From a checkpoint of a small self-supervised image encoder.
Training: 8400 steps, batches of 256.
Rows from block 7, named by matrix and row number. Each number is 500 + 25 x the weight over its row's rms, rounded and kept within 0 to 999. All counts start at 0. Numbers have three digits each. After the name is the row's rms in percent of the matrix's.
# conv: 3x3 conv (model.blocks.7.conv.weight, 96x96x3x3), inputs 30-39, a 3x3 kernel for each
conv.32 098:524507493500462476476491507518516518492486482506520523506501534438499522475511507520524547524539543483488475547558543548552516519526509509477457494487496490496528475520555485478507498491489490496468497518518487514532473452492525537531516495474508508493491508501523538538
conv.33 106:490481465492461454496504502481465488536528537491459472495503529499497510502488480494490480524520502504518523495513498420450506527511569501514485475491456450465434498487480505506500520527530528517471530517497476470463499495523493461454499480493472480458521538508506536511
conv.34 101:474518500432515529472486451465481489467502521478486492473481499504473550512465526510543510521519504485538562480513503511516505503525522468457473483451433491479468515487490445502471483494511507487479511486463509518505419477487459534525448520505526520530522507523510483529
conv.35 107:490485497474475499489490494501498476461471458491492488484489549469476514458456469463449450499489527491469489503526510447494507480514479488490493490521515509527508525492510477494458507513498488462466464463501482486519447497522483495499460523538516500503489508492486506491
conv.36 102:510546505470509479448465504519510509527505513532498529473487505512500470490485495549493543487478502541480468523518509476503523526518510509513501487529522497527536475507486554562473498523498476500521483488518526518501483483512496522468482525493506457497467492528492520548
conv.37 096:549504506490474514472478506503502504466502528474497492468491480506515495505494468495499506476540526497489457510500508484501517428482523460400450491426463501513537491536522516574538510496488514456473512475472539525503464513474513518484492485513552514501500505483482489469
conv.38 105:464499478478536482478506500522526500504485500502498481487476470477474499480485474520524523496493517473451460509500503498493490501489496462498480491468497502479498484501492498498481534508514509505499511499508531490493459507461470534531466483464469469468505478489512510495
conv.39 103:485490474490486463432447436476478453497465438513487463469508516488502529496486515503489458517502478508507474500495484521527508495521499496464439521495449507497478493497500497506502474487491498531439505554461534538490513481499468445486514507528515462456499483472476511476
conv.40 101:503523563516469502528496527517502491495497518523485496527511526537522514494488518501511508505498507505481483444464478468528574457511529503499491498489502480482494499495512464456480498509520517476455586532490494461443482481476575501502517490498494479495534527536515532535
conv.41 103:491456430510489480520541494526510519481488522510494560464463491509500542499511545465455491510503503500479526534483464481489493436485529510503518517480487514516487515534510496478460476494476481489487504518514515499500523490459477515513487465467523522519505530529509515512
conv.42 098:498518511547544535547526507506503531521502529493487524510538508518524469484510509502471471518504503510544529488524542464504519504515519505503500525511514507470487491503489535509534518516507481481481521515503503489493493482508488450498470468497491507501496511513508534522
conv.43 102:472479470534528532528531505488534530478493472509513515485502478445497482490510523504467496554550570497499511484494478524524484501502466540541515508476499521488528469466507534538598509481505481491475493499473504520500511501537440424455562530524484482476486474458509490491
conv.44 101:509521490468463485518481459517508522497471490508474477513500473451453465451468478509481480503506486479442440530518513523509476507482469499491489509496499507479485471469515512519493498503466477519487497521493503523513482450513470491505513507482486467489506520510505491469
conv.45 103:509488504497461487517502503515511502484521512497496507494495543502505582495530563498481520509507492497491473489495499489521520501520521491498507487508508490505499484494512493550547517529530485492505490477505505502516489470502499492503505553522480500490444480484476495500
conv.46 093:539529498505489480495490490542537506535511496538508478494528503520497441490471441492497471481520490467499502503531529497508495473497469496490492499496493521525485457510524519503499484472509497490509526509490493494482497498534448475443501419447482495521469454484499501513
conv.47 093:501507491470523468452523464525509505555511528515489499514507451522517496554502468541546522498517535460495499505467511490510522485507498492492502478484497492503459481512498530451476496461517515512508522526508514519499462490466510494508522458504456537487477542482480528476
conv.48 094:508510488447454468543516508471516504483491514474475488456461504491500538509518527571545547512505534511490511490510501492509502486483498507514482504458474496461463496551499527563502497526516522488485507474462506480466504504487510495476542523514489481497480470506479480529
conv.49 095:467500444507544488469475431486478518506470469511487480483514467500462438475524459515471499518522495506484463482479481488474484510509507488521503500514519521514527499514524497482520494459481502498485536545501549557530512531485488479524571530549490479504509487479512478460
conv.50 095:457509519498499461531503473484461474507480520496489547456465473482480469530512477492467472473493487503491511474495505534523537537512538510516486530514505507497509499484503489501482483523502510487470516496455513488489506458488515457495522514486490492473501476485503491511
conv.51 109:517504539481469511536509501516483486562501436538507494513503497512503500532507528469466462481455471513485520528492460564482408514476456490499472503503467500501498485485522483487502475492498512515453501502439476481467511498531503482528528482485470463472522489474530488492
conv.52 099:502487493508482504511533558477484502442476505487501512513495443507495471526520500465484496505517488490481479548521480519533498462470498463499507482484514482457486457508500470457474500500514440456502483511484505540471503541465556496454515516537499484476523507504489480488
conv.53 097:466464524468513512466466486510511484481495475511521489509508485486479525491509512481497485521482485476486510476489521490496504500526515515518499473529520509511506504525529495558540494508499485456481489452477506496519485486470507540516488498517518464469477423439487456477
conv.54 089:504516520528532499501478483524493453522487469570512483558474506498451493466495511483482467507515498485484474506511547491487514502451457471470480503515524522518528491486469507483477490482463562516513526491512462502555547534486499463461495479480506509533529510536515483558
conv.55 102:478510468520482513493451460474473502488500507468477519494496491536469475533476514545499504499466479473482474474492494520486496499507512488480491509473470509511487537505476487499556477532506538528525512447451509455471462521490512482504508532523523521509503461478502465481
conv.56 103:503494490511484513497500515535495495552516501530485458515460430511503471448478504471493559477490518498476477467480494511485484493497477540519517526508506560518527482504491465493520459489484498463518490489524484488516492519502511531499505512509517513508541495490516477458
conv.57 102:497511471518529467419464501495500518488484478494486507494506475476545501464501473515506504495481488507528502506490486531508508531507497493519524419451465454435459495471509514551514493511492488494491458473503532507502507443457517555495521527496507510497552521489524512514
conv.58 098:452459485496461488522542561481460456533516500529521513501528474448520498494535516486491485443477492489481473507468490562482516541487508465482502471476503478482501500506487550541510508517506480491485463489529483502505532515493536540493494475453489501484496522533489499507
conv.59 098:523490443520503506575518491513515457500519500511552525515543576553467497523475498497479495471498482519511492471498511483511525467521529508514508499534520488533523542485453437452470456437480540487481534487512552524524520505528471499497493510483492478518510529537499504504
conv.60 103:520494475454463473494483490527521519528501534525511526507499492522496489530501499514508502506526512476492497534490481627557577527487495451464464453481495497494503490493505498513492491505500474487525462483496474485476445449435464479463506514533451462490507504519468469482
conv.61 101:517504511478478450488477483506529548521515557441441452494497486507499480511500494503478495463476516516514509473457468642594591461480474496480505531480487520495488511503503501500517484491460492493519473498522512507513508487486496493495521502518506515487509525509483498472
conv.62 089:471493481512517478497508503498465489530473451516484470471497465477539447514518430499509525467475486464494453499477495543487476497477491503480490528513514514507497532536532497451472522506518493503488498507492498529503490505520513487521481510508494502515525530530492513527
conv.63 106:514512495496504490500518457494497527455469506474474517514497439479518430485529460463467477494497486516511495487478497533517515537536524485501500481519502485494485480509482464501455484494472475490475477489488480506484533537512531551512510515480481516510495501495516487491